Rows from block 11 of the encoder of a small waveform autoencoder, named by matrix and row number. Rows with one number belong to one channel. Each number is 128 + 24 x the weight over its row's rms, rounded and kept within 0 to 255. All counts start at 0. After the name is the row's rms in percent of the matrix's.
After each channel's rows are labels from the 100 clips, of 14976, where the channel reaches its highest value: "strongest on" is what is common among them. Only what is clearly more common there than usual is listed. The data: chords played on synthesised instruments.
# convs0: first width-5 conv (encoder.blocks.11.convs.0.weight, 144x144x5, each kernel summed), inputs 0-28
# convs1: second width-5 conv (encoder.blocks.11.convs.1.weight, 144x144x5, transposed, each kernel summed), outputs 0-28

convs0.41 093 [ 91  87  83 143 114 123 114 122 104  82  86 132  73 100 114 136  70 114 128  99 167 126 139 128  81 130 157 126 131]
convs1.41 092 [104 110 174 160 140 103 102 152 175 115 131 111 104 156 150 112 105 134 144 100 144 161 168 145 141 157 126 148 161]
strongest on: mains hum; electric piano-like

convs0.58 112 [124  94 107 156  76  96 125 112 101 120 138 133 144 120 135 162 113 129 118 156 151  79 143 135  87 144 185 129 119]
convs1.58 136 [115 131 109 142 117 114 132 134  87 105 120 128 144 125 137 119 114 113 129 152 133  86  88 124 114 191 173  91 120]
strongest on: block

convs0.111 077 [ 96 106 107 148 145  94 107 128 137 137 123  98 114 134 144  87  84  99 144 117 123 128 112 129  98 125 148 128 134]
convs1.111 046 [137 128 136  92 126 107 112 154 117 107 144 146 140 125 133 133 157 138 127 161  80  70 172 125 133 111  65 110  93]
strongest on: the note G; root: G

convs0.1 114 [153 127 109 142 135 189 142 147 108 123 115 130 168 112 128 104 166 116 146 141 108 144 124 157 157 152 109 124 107]
convs1.1 124 [ 95 166 100 105 151 152 151 168 114 151 141 156  98 110 111 169 118 109 114 121 148 109 102 114 100 152 150 157 134]
strongest on: mains hum; electric piano-like

convs0.89 103 [111 145 132 134 122 118 122 145 119 131 160 129  85 118 126 112 122 140 135 162 140 116 123 100  69 165 127 117 143]
convs1.89 060 [138 133  90 125 127 122 177 109 101 112 130 146 131 104  61 135 134 107  87 121 133  90  77 100 132  94 152 104 132]
strongest on: quiet level; block

convs0.33 092 [116  99 138 102 148 141 106 116  95  86 127 116  83  98 125  89 125 134 128 140 131 120 113 128 108 141 167 163 112]
convs1.33 082 [103 117 159 155 132 132 113 130 191 120 146 111 116 123 135 132 131 129 125 118 142 148 175 109 156 166 105 122 121]
strongest on: quiet level; block

convs0.138 118 [100 124  51 118  92 153 167 124 140  87  95 121  99 131 121 151 127 104 146  76 137 144 133 151  77 115 126 133 114]
convs1.138 106 [127 138 168 152 107  53  66 125 164 107 132 129 117 169 140 120 137 158 152 109 139 144 161 155 120 118 102 130 174]
strongest on: the note F; root: A#

convs0.3 090 [151 164 122 132 156 152 102 134 112 105 106 168 144 126 122 113 155 158 141 152 132 158 138 145 136 165 109 133 115]
convs1.3 116 [ 90 150 117 114 168 133 157 149 116 147 153 139  84 110 113 151 127 118 112 108 150  94  98 123 110 150 160 143 161]
strongest on: mains hum; electric piano-like

convs0.64 112 [113 153 121 108 121  89  94 147 123 146 104 148 121 146 104 116  92 105 123 141 119 104 109 125 112 163  98  97 130]
convs1.64 076 [ 87 136 110 108 137 144 129 124 109 115 150 149  97 138 150  93 107 104 122 115  99 114 121 125 112 148  81 148 151]
strongest on: quiet level; block

convs0.12 106 [104 114  82 161  95  96 128 118  96 105 106 131  83 128 137 120  89 127 157 130 158 126 122 126  71 128 145 161 145]
convs1.12 089 [ 99 103 170 155 158 170 137 149 153 144 163 106 117 144 137 139 128 150 142  93 152 136 142 132 135 151 106 143 170]
strongest on: the note F

convs0.90 073 [132 109 105 110 159 160  96 139 101 114 135 140  79 114 111 136  75 117 118 108 143  78 109 137 132 123 152  94  95]
convs1.90 079 [123 123 120 155 144  62  92 155 177 109 110 101 108 143 168 120 122 108 145 126 115 113 147 117 172 111 138 153 108]
strongest on: electric piano-like; horn-like

convs0.59 102 [175 124 130 130 120 153 137 144 115 133 131 140 158 155 132  95 173 136 149 135  99 159 127 151 140 164 106 147 120]
convs1.59 113 [113 146 130 106 168 122 157 151 126 160 152 141  96 141 106 127 117  98 100 104 126 121 104 125 104 161 136 165 145]
strongest on: mains hum; electric piano-like

convs0.48 103 [116  92 120 146 152  99 137 141  94 129 124 104 146 109 122 128 138 137 124 207 120 101 130  96 122 187 143 132 129]
convs1.48 091 [124 125 115 126 126 129 123 100 124 101 108 145 132 125 123 117  90 118 112 112 139 121 125 121 117 129  89 121  99]
strongest on: quiet level; block

convs0.61 100 [ 80  96  87 147  99 112 103 119  99 106 108 110  70 140 134 116  68 132 136 104 142 134 106 133  73 152 140 149 141]
convs1.61 082 [121 117 175 160 135 142  88 114 169 131 162 124 108 157 148 144 126 138 151 108 125 121 168 122 134 128  77 127 166]
strongest on: the note F; root: F

convs0.60 128 [112 119  52 113  98 138 153 128 128  92 117 119 129 122 122 148 145  95 151  96 118 140 135 145  90 100 110 135  84]
convs1.60 113 [120 136 159 161 122  53  81 116 154 107 120 118 117 154 134 131 127 163 139 103 153 152 158 136 118 113 118 140 160]
strongest on: muffled (low-pass); pink noise; electric piano-like

convs0.66 114 [116 120 105 151 125 179 140 154 112 117 124 122 131 123 104 112 140 132 158 168 124 152 126 164 116 118 120 117 128]
convs1.66 098 [ 91 144 101 107 158 146 138 154 107 126 135 156 112 101  81 144  81 111  99  98 135 112  93 129 127 128 115 141 125]
strongest on: mains hum; electric piano-like

convs0.13 101 [ 75 112 106 151  97 129 115 113 154 106 103 106  84 114 145 135  55 132 128  49 161 137 126 137  92 135 137 137 134]
convs1.13 089 [126 136 171 134 153  65  93 166 160 121 134 113 121 166 127 127 138 137 147 110 123 138 166 141 131 160 111 133 159]
strongest on: horn-like; clipping; text has "clipped"

convs0.110 088 [146 113 124 130 110 179 118 120 138 133 121 131 152 129 135 109 160 140 156 126 120 163 141 146 129 151  86 137 113]
convs1.110 116 [ 85 149 115 102 156 140 152 152 126 146 151 141  93 127 125 133 113 102 119  98 141 117 104 135 103 138 135 157 148]
strongest on: mains hum; electric piano-like

convs0.18 081 [147 113 103 140 111  90 114  67 104 127 135 105 119 108 136  82  92  88 115 129  88  70 109 139 141 115 116 118 112]
convs1.18 072 [125 122 127 130 174 166 152 148 130 105 125 106 119 138 167 141 126 112 154 135 144 124 142 141 141 199 170 129 122]
strongest on: thin (high-pass); clipping; text has "clipped"

convs0.2 075 [139  74 131 139  74  91 132 124 106 104 146 123 130 119 143 118 144 157 107 151 158 116 132 117 109 147 135 130 133]
convs1.2 071 [136 128 134 142 119 108  80 148  89  94 172 154 147 131 127 109 122 136 124 122 127 115  88 139  81 141 142  80 185]
strongest on: clipping; text has "clipped"

convs0.42 105 [ 88 111 105 131  95 124 124 117 147 128  84 107  79 136 122 149  76 118 140  61 156 135 134 141 102 123 138 123 143]
convs1.42 087 [125 139 170 164 111  69 101 143 165 106 122 118 118 167 154 100 134 147 154 121 125 122 165 144 130 148 105 146 155]
strongest on: horn-like; clipping; text has "clipped"

convs0.86 104 [122  76  82 118  72  93 133 111 115 107 125 137 101 126 130 157 119 139 129 153 132  99 132 121  98 166 163 123 116]
convs1.86 103 [100 112 111  90 110 120 129 110 119  73 119 140 129 137 140 119 128 115 142 130 122 117  92 122  95 166 164  61 136]
strongest on: quiet level; block

convs0.128 106 [ 85 119  71  95 124 142 142 134 135 105 133 115 128 144 132 138 141 101 156 103 136 110 125 137 108 107 111 144 100]
convs1.128 092 [117 131 157 172 133  62  82 125 154 107 134 119 126 133 140 134 132 152 144 112 153 135 160 133 125 114 111 165 133]
strongest on: pink noise; rumble

convs0.69 096 [ 96 133  88  99 131 122 144 135 119 119 111 115 107 138 120 136 112  98 145 112 139 126 132 140  99 109 128 133 125]
convs1.69 084 [123 139 154 162 129  63  72 132 160  91 118 134 115 147 147 121 139 154 141 122 133 132 156 129 128 134 114 152 138]
strongest on: rumble

convs0.83 105 [120  99  96 147  81  88 116 115  97 116 136 142 136 120 143 167 111 146 115 140 138  82 130 113 103 162 170 121 129]
convs1.83 103 [ 95 120 103 112 114 127 117  94 121  83 102 150 131 121 146  89 130 113 133 136 123 130 102 123 113 151 140  63 116]
strongest on: quiet level; block

convs0.36 082 [134 154 100 102 135 152 104 129 138 129 174 103 127 128 116 175  86 108 138 142 150 172 141 135 133 113 146 153  77]
convs1.36 068 [103 167 131 135 119 122  98 135 157  94 135 139 120 121 126 118 121 127 141 122 142 154 140 123 110 129  96 117 148]
strongest on: clipping; text has "clipped"; text has "noise"

convs0.104 123 [129 135 146 102 133 110  95 148 127 149  76 131 123 136 117 115  92 130  94 157 132 109  94 114 139 164  95  98 129]
convs1.104 084 [105 114  97 109 131 142 113 108 156 122 122 128 127 142 154  95 140  87 147 139  99  95 164 134 141 125  95  99 104]
strongest on: block; quiet level

convs0.119 103 [153 114 143 132  84 150 128 127 121 136 153 128 143 114 139 111 181 133 139 128 111 176 135 146  74 159 106 121 110]
convs1.119 115 [123 157 119 108 150 134 163 152 118 153 170 149  82 113 106 144 111  93 112 110 141 108 110 115 115 145 147 149 151]
strongest on: mains hum; electric piano-like

convs0.27 075 [140 121 114 123 126 110 147 105 137 118 135 141 134 137 155 108 126 126 127 161 127  86 117 109 107 154 130 143 103]
convs1.27 065 [ 96 135 136 148 143 108  93 147 114  90 145 149 142  94 158 136 140 135 130 156 137 128 114 122  90 165 129  60 139]
strongest on: horn-like

convs0.45 102 [ 86 101 122 140 122 112 111 141 114 120 118 117  76 129 109  96  78 131 134 112 124 107  99 132  64 149 120 143 133]
convs1.45 079 [108 119 160 171 130 119  47 119 179 125 158 102 104 141 163 120 119 126 147 103 118 112 165 133 146 106  97 143 147]
strongest on: the note A

convs0.74 084 [121 117 124 118 141 112  76 102 143 137 132 127 101 134 125 106  81  99 107 140 114 151  98 139 134 138 106 115 109]
convs1.74 061 [108 141  95 114 122 105  85 137 115  98 120 126 127 135 133 120 128 131 142 182 102 143 122 130 130 154 115 116  73]
strongest on: quiet level

convs0.15 102 [101 126  84 104 127 138 153 129 137 123 102 118  97 146 102 135 102  85 140 113 137 112 117 133 110 127 115 129 118]
convs1.15 078 [119 130 140 140 131  46  79 131 163  84 159 126 130 142 146 121 142 149 162 128 126 127 156 121 126 116 119 148 131]
strongest on: rumble

convs0.131 089 [114 136  97 115 129 110 133 147 119 124 104 129  99 142  93 152  87 124 139  92 154 102 115 133  99 116 135 115 114]
convs1.131 070 [114 130 137 170 128  70 115 147 166  94 137 108 139 155 159 115 136 133 156 128 129 111 164 124 158 126 107 139 119]
strongest on: horn-like

convs0.28 106 [105 113  89 162  66  90 127 118  91 113 119 136 117 120 131 146 124 151 134 149 129 102 126 141  47 178 141 117 124]
convs1.28 098 [129 124 119 105 122 150 120 111 103 133 133 150 126 138 121 111  89 101 127 130 123 126 112 119 115 161 107 121 133]
strongest on: quiet level; block

convs0.73 089 [106 126 122 127 107 111 127  84 134 139 131  86 113 148 136 107 104  89 150 108 106  82 113 128 135  89 108 132 125]
convs1.73 057 [132 159 126 130 144 100 107 115 122 108  83 125 125 137 143 120 137 169 141 106 139 174 146 152 105  88 155  87 172]
strongest on: thin (high-pass); harpsichord-like; instrument: organ-like

convs0.113 102 [162 131 150 137  92 160 116 131 128 139 165 129 157 135 131 107 181 121 148 156 119 152 141 145 104 168 111 126 126]
convs1.113 098 [132 154 115 116 150 127 162 138 118 152 162 151 110 128  94 153 119 101 106 109 139 101 117  91 119 137 145 150 160]
strongest on: mains hum; electric piano-like

convs0.141 092 [ 94  96 104 129 108 110 116 123  95  88 104 136  71 109 122 127  75 131 137 107 157 138 139 112  79 133 145 125 146]
convs1.141 076 [119 123 182 157 137 146 140 168 166 127 150 119 115 129 148 138 126 126 149 107 145 140 155 111 142 174 138 151 163]
strongest on: horn-like; electric piano-like

convs0.50 092 [145 124 100 119 163  97  94 106 103 111 115 115  97  88  92 117  86 119 110 117 129 110  99 124 127 118 140 115 113]
convs1.50 064 [116 114 100 127 131 100 108 160 143 114 125 123 145 111 152 129 140 110 121 158 137 102 158 115 157 146 139 131  99]
strongest on: rumble

convs0.85 105 [ 87 118 100 136 103 136 123 117 148 125  98 115  80 141 142 130  55 129 135  44 164 120 121 140 103 123 141 127 145]
convs1.85 083 [133 140 154 144 135  81  78 147 154 141 109 128 109 163 156 134 153 149 159 117 133 105 151 142 140 169 116 143 143]
strongest on: horn-like; rumble

convs0.98 100 [132  91  86 152  88  88 125 112  74 106 133 119 107 128 130 131 129 152 115 160 156  87 128 112 120 175 156 119 133]
convs1.98 095 [109 106 103 117 100 114 104  84 118  95  95 146 125 120 131  97 118 113 133 127 109 122  84 117 110 149 143 103 121]
strongest on: quiet level; block

convs0.109 119 [149 150 110 134  76 193 136 131 117 109 121 124 145 125 103 105 147 125 133 157 127 169 114 158 141 164 107 127 129]
convs1.109 140 [ 94 137 106 100 162 152 144 152 112 140 145 149 107 103 104 150 115 109 107  90 137  96 112 119  82 174 131 150 138]
strongest on: mains hum; electric piano-like

convs0.99 081 [ 98 116 138 153 137 107 114 121 151 154 150 115  90 139 138 119  68 100 138 109 112  93 112 124  95 134 140 133 147]
convs1.99 039 [129 145 123 134 117 108  96 154 138 118 121 132 104 128  90  83 108 143 148 139  88 118  86 135 125 131  71 143 102]
strongest on: clipping; text has "clipped"

convs0.40 111 [ 99 120  87 112 102 121 143 122 127 108 119 116 115 142 131 146 122  93 147 101 141 102 118 143 100 119 103 132 113]
convs1.40 085 [116 131 150 165 128  50  81 130 153 103 143 141 130 150 149 128 136 157 140 122 144 140 164 136 109 142 119 161 149]
strongest on: rumble; pink noise

convs0.75 078 [141 156 142 139 115  91  97  83 102 152 173 126 141 102 162  70 126 117 124 157 118  92 147 130  74 140 128 142 143]
convs1.75 068 [109 150 127 159 142 210 124 134 135 124 113 134 140  86 112 117 126  96 114 145 146 131 147  98 137 188 134  92 144]
strongest on: horn-like; mains hum